From a checkpoint of a small image classifier.
Model: arch mlp_mixer, activation swiglu, width 192.
Training: 24800 steps, batches of 256, held-out accuracy 99%.
Rows from block 13 of a small image classifier, named by matrix and row number. Rows with one number belong to one neuron. Each number is 500 + 25 x the weight over its row's rms, rounded and kept within 0 to 999. All counts start at 0. Numbers have three digits each. After the name is the row's rms in percent of the matrix's.
After each neuron's rows are labels from the 100 images, of 14848, where the neuron reaches its largest size: "top examples" is what is common among them. Only what is clearly more common there than usual is listed. The data: numbers of one to four digits printed on busy colour backdrops.
# gate: MLP gate (model.blocks.13.mlp.gate.weight, 384x192), inputs 0-95
# fc1: MLP up (model.blocks.13.mlp.fc1.weight, 384x192), inputs 0-95
# fc2: MLP down (model.blocks.13.mlp.fc2.weight, 192x384, transposed), outputs 0-95

gate.189 099:521503501500547515506503485459484507531486487493453499447487489495510471461496508514504509496539490471502508501513479526484524509505574505490512501524490473484524516491495518513506525553502497559493448478488501466492523479519496450513459481520464498494435487535522489495472486468464510531
fc1.189 100:475505495500494449508472494525461517519515503498531506456467476490511536524471499520456491517484494466485533489492527553514497531517457522489488464516515509521518490502464474520491506489497515497505488493498515509474484524445488527483494514474472546496511498473471520499499476494523489445
fc2.189 089:529475531513464518498538500481547524520462450515497440510518562503483514468472491460583524506518523493481467483542502503496513494502517486492489497491504518471467544525520454487498493527516477509507509530532473509518511480531477499478510485519516489491475508571485507502514497553486488545
top examples: length: four; the digit 4; first digit: 4

gate.252 105:524487510503564497510510496480456469526486488517484467509498470498458518495515466512519481512463504525466492495483504489523531507508484478488517505531519452528487488512480525514465496511485506496469537483541527525504500502497448511517465490531493483532550479536500510491480496499523476511
fc1.252 103:496506494508501468504509474523478510537499513476493548503503485458503524492515489573482509505448510519451484500532506465462513522495471504495469499483507511533529494489522543516541495510475493525524522474508517490488552489471473522495525541495528530496468484452520466496437485486490524502
fc2.252 118:484491475522543507474517521486519487544501493504500506494461531499490504517482468463533458503505481482514517540438500502493523530523518514517466508509475486466457474500548512482516482550480474476532519497516493542477560510502503449535529538499419472507490462511497480522484533490493514478
top examples: length: four; the digit 4; first digit: 4; first digit: 2

gate.224 099:494549483512495477449494492480461532516532507523502519498474524456473532515477495511453483534491503482537521516481452478492537528496510462501517484536511508468476479531506529501490478481550468499472501529473509497490496517481468521500471562467463507528537516504459531512527526480464494542
fc1.224 097:506522499518523518481473516518526537538511492502486552486522503484487484478534466527487462503476516481530543514463485458480572536486491514479472491481493501528503497478446489513469495495467494523512467489509495499519529485481461514504505556457492456507477520491514522482521552528525532493
fc2.224 101:533503498498508475541472499566428489485467527531489485484535512504490472472522511452525498522516514487492442472477478516529468479532448461556502485527496493495508468510466501475535534516544521499520541508476514540437488551506510524501506489525528502511498503489497476529498511474481479544
top examples: length: two; the digit 9; first digit: 9

gate.31 109:533473473483477503505501502459555466482482531508485485482513481541552495498522464484515542495490509515476515470513522518503510500443477488553497498468498543512462490484518500533462470494460509528512522501484476509499470514531530526514507513536496484507475443519486494491494490451487484474
fc1.31 106:503486453475451520530478499512494499504481545497470510534521481473494506528456543556492521474533500486479502493510485509519510500531533476512463475533482446515474496490503500501563493457504508471538511510495518522478502465498467467488491482518529498516470536430499513489508500519524535471
fc2.31 121:517464509515521454493495513492436470488538502496563485516472541500503521492520492463535517486473471498578488505456494502477488520457488489489471506432458524496537472520513513485464503531506500509540509492456527489520533549508487483503445534513500526548505488491534493512495514511523477517
top examples: the digit 5; first digit: 5; first digit: 6; last digit: 5

gate.345 100:505472514454485511541541438556488489454551468515514513471507495509513492477528498533505486507488527520492501509534490477508482481507546509510526494523494461498508481519510482503503550522495469489499485492434523477529518484511513515527496448545510515529534512476508486426543527501525525501
fc1.345 101:549538541485464505491469506485476480511474431456505524497492473515530523500494502533492522536447510482480476538498499505494516500541504458539535481496498476495469515485508485514546493506520482472500486524527531536521472542508477484535479464528502536484510497497482494459533517465552532506
fc2.345 101:491520483518505493533489482513540500466480530506501494477494523529485480494485508517487512510503514481491527468494468527476481482514455527498518506546518478508519525496508491491535502487488511460467458493498517446485533502505464519504506479495480466497527457500551518482468477496491542515
top examples: the digit 5; length: three; first digit: 5

gate.128 099:489450483452510496479472487505527509498501550539539481448464494488527480491489495471457531503513497526497457453435486481501467508497514512488517552515523501489491524494480518469454490536535489507505539511507529518501470494488471499471486496477510516522497513527492488549494489468542500487
fc1.128 106:502505479517499508508497502517500531452527459488493487500515465456516552520509541453512488460517521474511515513493534473537483502514476507469486505499438505472517458505468480533474519504544473442457470505510491506499495494508528512453450538555544510543504498483469529489444523484464491511
fc2.128 106:509486512475510514461500511495489459532485513508539508467550512529465469529480436501524498516496514484502485456526516509487548492479520471539527500534544542547508494508495510498518502464460517536497526479496488461511477463484537493509541490501495485522519481483490470481509498466500521494
top examples: first digit: 7

gate.348 097:488540507458526528490459548529504484459483501502503477521512476492505515522509481531519494483504521472493462494475502513456495514495529543495524514476466544532450532495524518506467508499487515455436506533549497502487477492526494437467532492500529491515490492533570504465552493524463523502
fc1.348 096:485553469564503491547500488499520478485510540519505450482481498481500519530515505497505498518513502533502501495427496488533472487479503548475527473516465508524502504466505549485505498514493497438518479540494493514501510527497487550482504535458480455498447504552488443481483528515559509500
fc2.348 104:509533497521533479513507500461509499533521497530482515481500468482503500478537464460477509486468484515493508480500515515454550519493478468537458484479485516514469503490495456537499483496488508507519535483492481508517476493438473489503499486499527534522580517518481478463505502507481511546
top examples: the digit 2; first digit: 2

gate.71 105:479509469509478500530517463475511510476491512475455547455491489471477477513519511499521473529507519501506500503535519474485499490493514441478514492498493474494488509505599510463507440531476472544442458517509485472527504488490476532501525483490511491514477542509476498508493511552521489541
fc1.71 106:493532519491517511494512476499498498520515539467477509549478507516496476507462523514457481439497485521541506527490534509520502490494494474472477491494497494532464493474486498462478512511519478517487535516493495460465485502487511500479508542484536524470486505533499515576514517515466464458
fc2.71 124:524483480503499486528530493518514555481492505531511511464502520475436471536466496506506493497540462513499524460529469501480496501483530536508467496534514521527516446501468511434512481499521511489495468509497501523466508464488495501499510481504494489504504514512499509509523474535580461535
top examples: the digit 2; first digit: 2; length: four

gate.242 102:544476438506503499528538487469465468488489490532497471486502505482521469538425533524460530499495519445481505520496498498498526512506500459488505487516517498542503530506478492509531483555480521510493471463498504480519538481542472478502501502552509504522490516453497478508506501499507548537
fc1.242 100:516528492521508516521518480495490491487501545495512511484521468537475533475511476509514491487504488531457500524486481491491507534485511449520505469546510490467485489531516526480516525499485499549482557504507535484490442501516485503523520484480544473532537460482495477543535505521506501472
fc2.242 112:526457450485471498548485457512482497481465486483498533511557492449498499534486529476493515487525518477499506511530509492514523474502492536472521495509471508483500527469494511525451497509497510449520487501473494507485492558523487509495454495484476523511470517462504507460514518507490482501
top examples: the digit 4; first digit: 4

gate.32 096:489479477503468493499546507515507461521493452526560524493452470491516501511471507478484461482527541472489495499541519460535478500492529485479528499538495513518490456544490501481506532490516532470505521534525477514459521492461490513435533523500503526483507450467483522516480496490460507513
fc1.32 093:463502491489463476508512466456499530509528516529482482506544534489534512483476511513499462543525498503488494546482506495508475477466476548515482497511500482534492507489518480493478478542521531508533507532490499527502472477503499456552476531515475483506509478524525487516508492530483475534
fc2.32 065:473458489483518504548533508536534485500542525424512454477506456490482523530470510448506509481482475500524449471517511454472500523520502527509469516479520524516486480522507477456508495487513503481484492495520468499485493519489519549500520494479538523481525482436469507529497509494506512494
top examples: the digit 5; first digit: 5

gate.148 094:526456480492484506468548535545512522495481494504489507500496515491486507517502451527487548489499466527497520498514491503496539525530535465496501490449492497538528439497483494525470505480511511538538503460507465514448504487515463536483485500553490490557482474475490510522503531472468446503
fc1.148 093:493504513447528476495484512532495478508520476494545504519522512559510501513492528499448528518505481500515495469503492480524508505538506494532489511513524515497522472469465465506512442505522494527485489469481479487525517501548469504502503455475466529526520476520521492516517489489489445519
fc2.148 112:493472489499483518527500505485480548501495500539470526458481513485564467504554486517466479518473509516509494507495469511514493502495510490495497522536439480486499489486501482495484481478524453515473496510497478448528504527524457518509550553500505477483470472481502572521484513539531503459
top examples: first digit: 7

gate.337 104:452503453471475486516505481508513502546486502502509478449455484463553512512527482525474488532517497516473528514498487489508481509482477511530541464529555475519491465562488461483486521483494490499559450468523513485520494461494501497499437482513535539527492466508484458488491509479479542467
fc1.337 107:528472504493467509466516468502496480496479496494506458484498506528537516510487506500529468441529499527528473512524501542507530503523543521504525524529499520461515514492516462506534520466484509523479508514489502491493483472500524480464475508510500505454530525445482514505495524508510471541
fc2.337 121:475537493495538504476474467524473460517509513479472507486495500510484483510526533487523512543502491522465458504500486491499511494496485459466526453482488520572505460401496500500526535506515476504476485456490507495511524481502489481498508488455548466536484491505498449526481529494497502495
top examples: the digit 5; first digit: 5

gate.91 098:493508509517503511507472494514484542475509488488486519502516487435451478462512488526567488507470464477470539503456524509490511461500486465512533501506492504494497508496537499450481500490550492476513503507502503502534505478535483478458522500473493482492520516517488488458512524531546489504
fc1.91 096:491489490430493469497482507539498493509475497495467554457512501462486498505512476495512484526512512483498481510538519532480479461475505510504513505490507507518460522481515528496521491485471469480450503519499503518502542494533511473521437507511529499530441505443512536455511504496487461506
fc2.91 091:470522487522533505482500495445500497473483510526456488536526505538549527498493479519482512508555490499528507484530507457533494497491498501515450485489478460452520490543547500498511513480478527512473492486495475472478521513527492481452581466552499535519470532511504532521457446478510532474
top examples: the digit 2; first digit: 2; length: four

gate.202 099:485514483472468510511475523469494511492490493485493532501481519487471507477462520506513498516475483513473541506510517525526496496499510461525504555518436451504490473488540489484521567538536510495453459514497500472515480482486482505500481502497469534525526471530507519523523504491507504515
fc1.202 102:486516472553517498535479524492513472523500508485518462562484509487491461484500515513524493479512536500550502527481493508519525479479500491493497541534495499481499512506501483461462462532573486462490495533449496509485478474489550488499510465522512479489483473493494489525538484493556468498
fc2.202 113:487505508414513531537522490504455475457521507528532521534509514506508517517486489520486491485474537470519487460477488469488454507509503506497528455491497519474503491533480539499522514465451529516487499467487511506502512501534530531492500497526459514514485508525486485510491499548499529493
top examples: the digit 7; bold; first digit: 7

gate.279 102:537529501523524498492530536458480500545517450514521537496474471522527507487509476492508465529532493548506455511495512462486518443538497486525505517486502494502512492506491523497500492491531488499508515451529493475455515550538500497550477471512535530458517478552481518503502498493479492484
fc1.279 100:557476494531483506520532523560511490520488539512534526500500507491455459460469496553493519517468487525472481496468487449500469518525510514476510489479476518525519474501488476504495510542515511484487483497513466529509523481469495478506460530494482471518500499507472499549435446485512497534
fc2.279 090:486489539458535492502531435483457490470520494510504506493503485470502493477503470492470492523513505458532487551451489517507536458455504502541514527492517520513524519460502477510470451513441486500515483489517515514510486495520489533522494507528503478488465488456537507493553495491496497520
top examples: length: one; first digit: 0; last digit: 0

gate.130 096:481470523503513552498494521516507484491512470493513500518529514511532490505475546532503510488465484464486484498481515483508485450513502512495477505510461527488496550455529490524513564512461512517503536530543460534497497477520501524476532538497531481484509441510465530488501456509490478523
fc1.130 090:514521517505504515489521539478540522488507490486515489541515513489494524486510513463516515505507521491470530518464479441458527532499467503491486458481526470525483486534547489504497512519515555499541525478524494474495531500493507491514503501495518528475478557478449510494496496510476483500
fc2.130 070:511468520454538511513498503513502523479478508558498515423438505500534487486495485492471482459504464470526484478490458529540470500486541483492496538528477501513481561515494530484491517476479485512485499492508532529487492491504508521501520511482528517547523498534512498508502466528492504526
top examples: length: one; the digit 4; first digit: 4; last digit: 4

gate.327 095:457487486507513518526488506497503503459500447462492511522479498485474503469453510532539506513487513456536548535512514466468497497503510496491480509476498552493547565536511460533491502478498462535515482513517477508499429517554471506516460463538476537510503478489529483499553460478513513507
fc1.327 096:463485510511477520565499505498510521523477507479478504498457481523500453543472564496513481471534510482533527475484489440489522490492536555499503462489510481466507502452506517526456497564511477492487544501509488520479507517498495468496475537458502543480480478525524510487504483493536497477
fc2.327 084:509511471504530502477499557479499517474519467465464517497469524461500515476509414519482486511541472555490472491509476535495469482488547481475521521470486503495529497534527479522492523508505519542504510471466480501469484440523505535479492489528526501474460549476478492520538522499524456520
top examples: length: one; first digit: 6; last digit: 6; first digit: 5

gate.245 096:547502487496547519451459512507495507538494518529508531508498492506527542516535506534509524534499478501514487512432542478517503488491502477506515529457508526508497492516461454515509522513466514456469528499509497524506459523470488510459489470481461494490502509510445488495567531509512508479
fc1.245 100:488524491500487493543509464548507500446527492505529534504511513526487438494444478514491476487506488530507529504536489536544479513504475516486495484536467524505487506498519496522562526471512520516486499494499498493498552525501480484498516509487508485534479436473549502570495511464482470487
fc2.245 091:500481486479507542508492487519518453517500520518499518508463496509495560513504479473492455458460512449514512522507503505507493512506488506540502546462527495520463521498491503499501504533458497478538527533485528500500529521504496506518528537513455492447493551511461448445499508489491474482
top examples: the digit 4; first digit: 4; length: two; last digit: 4

gate.372 097:553483434527455522513515530530448483572491495508500498506484485473495472515473518520463549476522534510509508557480513490487499445508510550502545487489472495508466451489497515516512482534504511499472518519487501491516469517521540507505481495532462521523492532432484518524455497478501468531
fc1.372 098:450477457500518522448456514515523487460471524535447492481490495516503487506518555425535538482503488477480556443496529502484462529492443491464518494511529482526471503481524536479515513510462512517512544526539502500480498494503508499515497531475484446460456482505518504526509473465481510509
fc2.372 109:482494489518513460514525539461491496573497502457496483465477492470463504486548471513533431509535481501525483525550507518507509477483519525473525518437487469517501490532529485491459516547554506492533522538483528457511518507520497487498506479493478515510546488543494502483523541479481495509
top examples: the digit 5; first digit: 5

gate.167 103:556525510509512551490508519537486467491514488503470518501508497467535465445505512531534567510533464473518469491439494488488472505500502475510476520497510503485546491519525512518486482465511514450525502521506523477542526450501447526489474503517482522474472504509517455500485514504468491487
fc1.167 102:468462477451516484506492511508530538488462527520458510484504499493483523502529493475514452466451500510471501517524490514516519542498525554490488463486534498472508507484462501520545500510476547490521559518491459501509466512508512490475493487492514537528486497458493501489439511510518454524
fc2.167 087:531474503549496490541515498502476525490499497493506510483520507499554494501495497479500510495488506468519521472478507475528460505429554481479470521480529492522527520510465487494445457478486520490514506504480516526484533501549501467523475487526504535522475465545489478482473516502493493509
top examples: first digit: 6

gate.363 101:528503530469470516519525492521543512484496504475540493406488539492467523494543501533479519465490529485498505557486481468467474512502479546478504495507473492520472500464508525535470523498473495502500467498466454536502507498512505502540470534528485464489537537554504496531508501512501474496
fc1.363 102:556521465501474490456529500467463477475487469538489523517499457456506484494483487491508457492517470484478496500507500533518531488519485517484524541559497505464480494509499506450534523498480486471558499509503518477528494505548478539523539507494468526491477518422494498512477485474457490543
fc2.363 093:443455510505485531508494510506501577499542537488506452485523515542539500525515468487510565504518484535508478505527512464489502497507539479472495541487495503536500512483532511530472517514534499526504498501479464515520499505495448463483481502519488475478504549526545506511484490493545486448
top examples: length: one; first digit: 3; last digit: 3

gate.76 101:485486458543543488535486520487484505483483546530485498507501488426504471481506537507490508544489512468512489500459488530530491520497486453515515500509497526507498474507502539482509521529493516500504503517487509497485576496484489521498503548498458453464443470550492477491499509476523477530
fc1.76 100:488454482463545539482525479474493538513474496497521501515493507471527503513491490478507518467484526476518528488497475510485476467470564516527513497488429501517467481488515519544497512520503487501502498544508517499511504507478533472489528532488475501537558529468543495497515528505475523521
fc2.76 117:533521516487466488535524504512473478560509489480500516488469481491509503473484474517547513510531564512477473499508515507486550525546475490460439479510525509525507498510504510506504513453510490469511526496497487534531497510498455502473487487471471485499532455516524501533500505474509520492
top examples: the digit 4; first digit: 4; length: four

gate.49 096:549501476504489480508480483483497540494532525501483533435485495558538530462532544534507512552512469518445482501520470517506491507488507488480474512476453492535485455512507494503518486547494473524457493520478535499485502509540510509481512527516472511475533504501460497507500494529538480507
fc1.49 100:521472517495499502486485509474446529517462480491475511523477541537493524465531451512491498532463496511553492472523491437528538516460486471508478472509507469468488483509488520469533506532459434550508489500555506492523540444500527533524510526476479491525538486490505526473499482489496469518
fc2.49 081:505486483525525481499498534517474471497519459484515525493498486455528466525555577510534494523500468542459471511476473528470496516550478513521520488498561520491526549541503468538487497470449507478508524534486464480495521515532493517510533478487508499476479462493553503459456509488529507516
top examples: the digit 2; first digit: 2

gate.241 104:529499532512451521485503452517508535502511463492475543503443468512552516512506508484447511513459496494550507514523542554491508471459491549477542467541509500556486458502531511541483517499487541454542514517480485511519507496552502509477510513525491511544464501468499504469475514505480467496
fc1.241 098:515475500494480523518482493540486540526551498544510515487474518488487478471512444510529493500517523517491503524492498484509501485475502474530501559495515500486453492450500530500526497493515524499482540519497532501481511540502491540455515547479508510486517473516484454509440495500514523484
fc2.241 080:467504545514502491497529485486538498455474487471495449521524491508497465483467534491493523561505490494539474502491499459459510479483479498490515507536506493472477499534533473478480542459495500536463498520529505478535485475500489477533525549540506501492478487502531532536515537478490499473
top examples: first digit: 7

gate.249 102:498502494485488505486501513509507476509499550544540485510558469508481494445465476502477473537498493512519490508522513484522500532494501500483481475508457459532529471475512508483454492505527499510505508512488502525515505513533500474525469465501466517551493441530485485491511484463516488448
fc1.249 105:536488480505432532482501535444532505482537505501529534483490494499520475514451497494503517505486496483506463523475485516496507475515493496475533485511488503529498525515504517464488468477514436532508512481480494501493501492524505528529469493482493478544539473502515508517519500460504510501
fc2.249 090:542457545508544495484482464510511508468483504505518502490495496476522501512511534493435524539497500508512491495497502499471491501495492548529434498489509465476465514526475535495459487476500525484479526521526510495504516515490511504465478509511534538512430521495528487469495453507516493520
top examples: first digit: 6

gate.210 099:509494532470531471494506448523502510534546479521496492476534501540464530495545478513526465480507548492525539482480509513532473531526477494527487485523532502484470482473535518546496463525469478510501490494497504518522505514496516490475463564480516505474492469491501465481494508478496499484
fc1.210 093:502526529460532485551507505499489521504506485501530477456560483494499473478510499498487480469504508486470496473509524507497527525493512551499517513501485531476513497491510517454499510483471535510503499479540533519541542501458486472569541494524470507494501458455442529493542446490475540507
fc2.210 096:510537464491484525476527510533538507466465489521532477533485510483526458510472510561509550480475507505524492508459478509513523481486461503515465479498513448492505460496514479508532482551500499476497497507514474565504496519474502499486479491492516510495474488496495458498516525463490521545
top examples: the digit 4; first digit: 4; length: four

gate.295 099:544527498549495520479539455511519478529546458509462527498502563469515505499477472460500503527507483458473521484504453483526484490522536535478468478533512493526512476475508506518505499511517527496487528466506494488538504509521491477503504508523472515530492481463450491568508532518472476518
fc1.295 102:528493477470509494475486538495511483543522493493459510487520510518527551525472513430492531520465519506523490486471499545523462481456492479490504495507462489457540549507493487515530497491503473496524491492512531517525504506453487482482489483505482434512497516495498490481499542480498479477
fc2.295 095:479499485564500505529562481480483455485505491498466517527479527486501492509515477513476473515505515504484485470549484495509503520514532494503528454458553479515480471522508491510492521503518556479500480475519516482524510485504513528520569493482473538514519515477473489532486438541490503474
top examples: the digit 7; first digit: 7

gate.211 095:472477510512519485479491480484510479488521528496483484506516473472477537493519494530504484516461465530542504473499529500509501486517495486526503466476549541541528519487495471502464516486529503486503533532509486502475470491510525546486466438475477465437517507513486494466534494505535492484
fc1.211 097:446481506481517494463519537520530561498489488478519502501479498524498491482434483521482492521481532497515498478498471474475508464487520500496511502499464515472539529520508460543484496529519464514457480491528478504465507506470536448507504498487491525541489488507511526516535477478511515500
fc2.211 081:521505497504500515436513556517519507494539539519462471538483521491499509524524504519533472507497487477494478544465496526480538489498483485489523522497534527473544482479517513482494487498469494526514470478513475518522528464534471523548451509506477457460480490472503504515517498525491502472
top examples: length: four

gate.382 097:493522519481522508521495469489503533504509506478502492515500439566414496477497489481460510511471469512492499524531499489536518493490468495508514464487524495447519518549459525534447519516508508528506514494495497494539482509483503490491503521489435505512519470478497504495488489501512514500
fc1.382 095:458486459494509475468494501539474434518490484497487479529510517486515535504505476480521496460505541503484480498507506533562520529492546427505490471534503485460509511508522484482509533491480521508497507531495479508566482514513512506502521545493503516466506533513484523543446510530543525497
fc2.382 115:475521506552483494524555523490510510520547534466501508474511492517497484502465533480500499487505430492522519448441551521510486494457506511500536524474521511538513525450517542509441458478507496519505507481527521476441492484445486461477510471496486510519499518499512479561494503462471486466
top examples: the digit 2; first digit: 2

gate.117 092:517493445528495474476491487534481507515527498475465530524464503465533478517460507519481465516518514464500478499536544522500529490545509518493477500548501526507520492471500518462530484483490509527508462470504454476508501512482500492485507486426539502526504481520483459528462489503514464529
fc1.117 097:524505515492469499541504535490529473500511509472448496520505452496520498479468468501481436490449471486527475474496528482512499482526498488514539481498522544493477515515498469472490492474528525472462526511552498484474517474476478481474532508515490495491490455518490516479509488548471475514
fc2.117 084:441485489504489490551495453540516494475465528494530506495482498517464488492476529580520499513526469500489559489509473537470488495497480529495521509526507469512467528479545502501517466550471477496497497521471480511495499508484505501514446503505480471489522496499511512485508535477558494545
top examples: first digit: 7

gate.193 102:502520545474499484527470501499481492454518523471512472489485471490534499472509521478497524506509499457459495487525505544510460505507467499507485482495480505509496453446515525473488474517545489525535529518477476508491500518489511544509498465486516477478434522513507487499462519529491473520
fc1.193 099:531473484516496491489501518531482508531500487464526501500485508554497524465497496527495472461501496486513534500457518478445512536493470485548480485484507501489520481472476493539534506517529492460515486476509492530470482500527486523479492496498482520541522503528521487451477496474482494484
fc2.193 102:496540530505526485484491490501570520425491513497478505462511489478511451536507456489498522524489537501506543464512481475478522471499535539489476499454466490505492487513553490462496455516546500470528507477508477493506565476524523503499481487492517502476496536490517499467450513548474505488
top examples: length: two; the digit 0; first digit: 0

gate.286 106:534528491507546471503455496504491516471515519524450465487507492489507459494479499471459509515465576489513541527524527506494473497530518506531501515488503472502471471509505502503517489511467453462527492522505482487495478522532537531479536492517500527517481507510488498465492536471481520547
fc1.286 103:494511490519492495503516511514514521404473473518517512467444544468500489479507486495521501484479466492537517523521520497486485517463515470514479505473545535518460562505465489515486515490471497518492505559484515501459465508497485553466508503486544533485508484499478525483545504533495528501
fc2.286 091:521526483503459519481503481491546492553511490491470481490537559495522501515506513527523505478508493534488508452492448477485492431499480534527489488505520487487504469509509476507490487499491463519504520471514473506517486513445519489485477514488478495559539480543540496530509501478563483515
top examples: the digit 4; first digit: 4

gate.361 117:534505497501463514505460514493525495487493458485451516467516529507463514517524536522526542527507512460526523516465493468505490538462527536506478500465515505509513506473528515459436497484475506476513492520513471526485501499520480539491507528514491475455516487487452451532499455473500477517
fc1.361 105:497512511494505481526517485504512498493550506484488506508506514514496495500485499553491487479502503447553436477495507524511489458481486477500487521481461470442546465523518538505493525479508505477536514503488526483519487502532504525477517490518490508533461467531471503511478488473550474516
fc2.361 123:521510465429503476492508496476525500516497472467489498517525483552486527461467491500514468503519504520513490513501519521511505498535532477557473508470543495531508549464516488484479512530511483474487488473513521573503467512522453503513510478488515526504507529464457497472515505488471514467
top examples: the digit 5; first digit: 5; last digit: 5; length: one

gate.323 093:463509544529434480498477472499484513501477478513542513530509505504519487518514508489505505536482509460535534489461526486475505523504507497473490477530483482505489497499485476485501491523470526488539518476558505524472519478482502481535507485518504447533463462520487471517483557483539500528
fc1.323 098:473484477486521532497456516516496471535536501530504480489506494484506552478519511481523522498518561557504490492478487531469551530455490517562516511481496512444483537545530479511500509494502473512487475511504504512479476505485484559498525494452529523465465495454511538486468476517526444515
fc2.323 093:531518518531507523458559502503511530493485494470479513511489500507500476514505459511487506510476524486518470524510506476498498523501526528501472498519489518565509427483471461505486495487485478547495506488480529506485504511515480513503472488530535497493487512473500501488530472456530484455
top examples: first digit: 6

gate.374 088:500508508502488504491499529443490511484515536501472502502506489483477501471472479511492513536487490478503529479536502519476552551499460518519500509473523541521550453477539479508492547493489490510503503475511507529513498468484491499489469528515428462479552477529501505524533496498481517493
fc1.374 095:475475512529508494500501466503490491535535455482522523475496501473565519497544527490511474486507522495524504484449460501492548445460534511512487493506484489493469470547493539503510489464478482504500533538539494507489504499439530511447490535509537526501458539525549475496465530475499470453
fc2.374 091:526459492469478499492488558504497560463465517529491510524524499475467481493530461481479510514516535487503505458533515493483477479568491474465497520503555527485474463493501481507510512470516498482535472455508514530488473482553490503516536495470493508479485501516517510511471510530492521537
top examples: the digit 7; first digit: 7; the digit 2; first digit: 2

gate.254 104:498473430450521538546517522524429489506482526481548493529512486502514502529469478525512495522515540499533495468489495496514477469515519529495540510496508449507528461508549492468464476485535513525486508516481483520476512534482465527468501499482484458554479491485526517537493500502524516504
fc1.254 100:508484467526488498433521471496498497495523482551471467512506473474493473494518496476519485515518498524476525518469505526470553467546495473512506467537513496500492514497552482492511478527436513467485488479476504493463465498535540531533503495511487479509435502523504478480506538513480516507
fc2.254 106:517477525486529446517495545492516478469496495486489565503500429512525544535525488506504504513537468523511514514516492448512495543471533509487522509498487504515517508509471524486512530489511520512503474472530557514471540512458462446446515488522534481515525521485502507514528480464502506489
top examples: length: one; the digit 3; first digit: 3; last digit: 3

gate.298 099:488506420488493482488486559513493521508507537544459489488496469519528497494523448473534488554514523482478503503525478541523515474510485500515517478485468533484489506504501521510488469494456515475513496474490518504489577515532488512504498491507507523499501494507488511443502518451525506521
fc1.298 099:496499513509513517542482466494501531453478493493479552485473500506468470471509530495517478527519502515500532507511490522496475477488474531507474485515507555485440474514519508478524504536501464523471525523519476518543473481474516492522531511465464461503452496574491480510493522514474508522
fc2.298 114:537468498492501526489519510502529442535526495515500493547517515473524502507515501518474471496485488504509459500485501534488512499496459469485511522521515459485541485520538481491475467471482495475511468506499489513540515469522491469505496535535501518537514504497447519482510489540491538478
top examples: length: four; the digit 6

gate.150 097:487474495508525493541476496547505497524504478484474518502531529550486523510509515490463496517490515508463477536516454517531517487555501547494508526472497495509508472519490485461486533530515491475448430454523483508545489500503511494513497526576496480502528490498526480480531514507573491537
fc1.150 097:465471529518476550456486492457503540521464538519473479513482495473503487505468520487464456481517483507486529518506496482472487513469470503502541518472497493496507469469528510477523471512534460513477504482526511508502500526522532465526508489475493468496486501454554522468499528527487463501
fc2.150 100:486513451454504490455524483523498490467480474525509481541457479495536537533540522493485498503498480465494478508530492482445519504528520498528545492513482491480491528525496522461489537491475490453498517493518526497538471518494498541511458502503505480513521499570472519531540494471482470498
top examples: length: four; the digit 1; first digit: 1

gate.366 103:545472486523512530452500487523505472480490538509503504494532505522481466449544481472517531572513461484549480502496470514511500505495444505482524493483518545476457517499487473515494496534497514502457520534534498512499472513494490540537490489510504451500492483529545529479511465510450497498
fc1.366 110:474496482500458563432518490509438536459497490477538509486491497510511522481488489489493498559529496525520449508484518516499492511515523534525465482491498541504567527490521445532508508506505467480481504480502472464517479522529487494506506532520512488517524495502527503481516533480490518509
fc2.366 092:512501496467504508514486538491487494517487540561493509550467523442498489462500479494497489478501515514480525538506510492500500483546474496474487486552507478483453485490528508479501479530480479473519513505465494525515493507493488480541506450523507506480475563500506510509518479499533559535
top examples: length: one

gate.303 099:490454500491508476511519494498529509483505539489480532473472480516491452483489504461508475503499484480503516514521502502505546474491484511494514485532514477491544477488476507457552510497536483495469440523503491487473477436454521494472509445499490506536529529536554506521511473580518483510
fc1.303 097:499553461502527479491516486535504505493501474491504468503505511489541533498502487481510478482493458493516479544458494507506477469547498492529513461474486497479502498553487518514517505504502512489477487501485464501456541519496436513517474496511498474511537522544515484495471501485470516491
fc2.303 108:503462539520501451503511471476483520492499511518473505476486494470467486478500493513508477488528488532483477490517489482519532520510515480484486506510572501486484493469518543491483480516509492477489550531465519479506484476523529519506520541503529459490453500482500553472496484498497513527
top examples: the digit 5; first digit: 5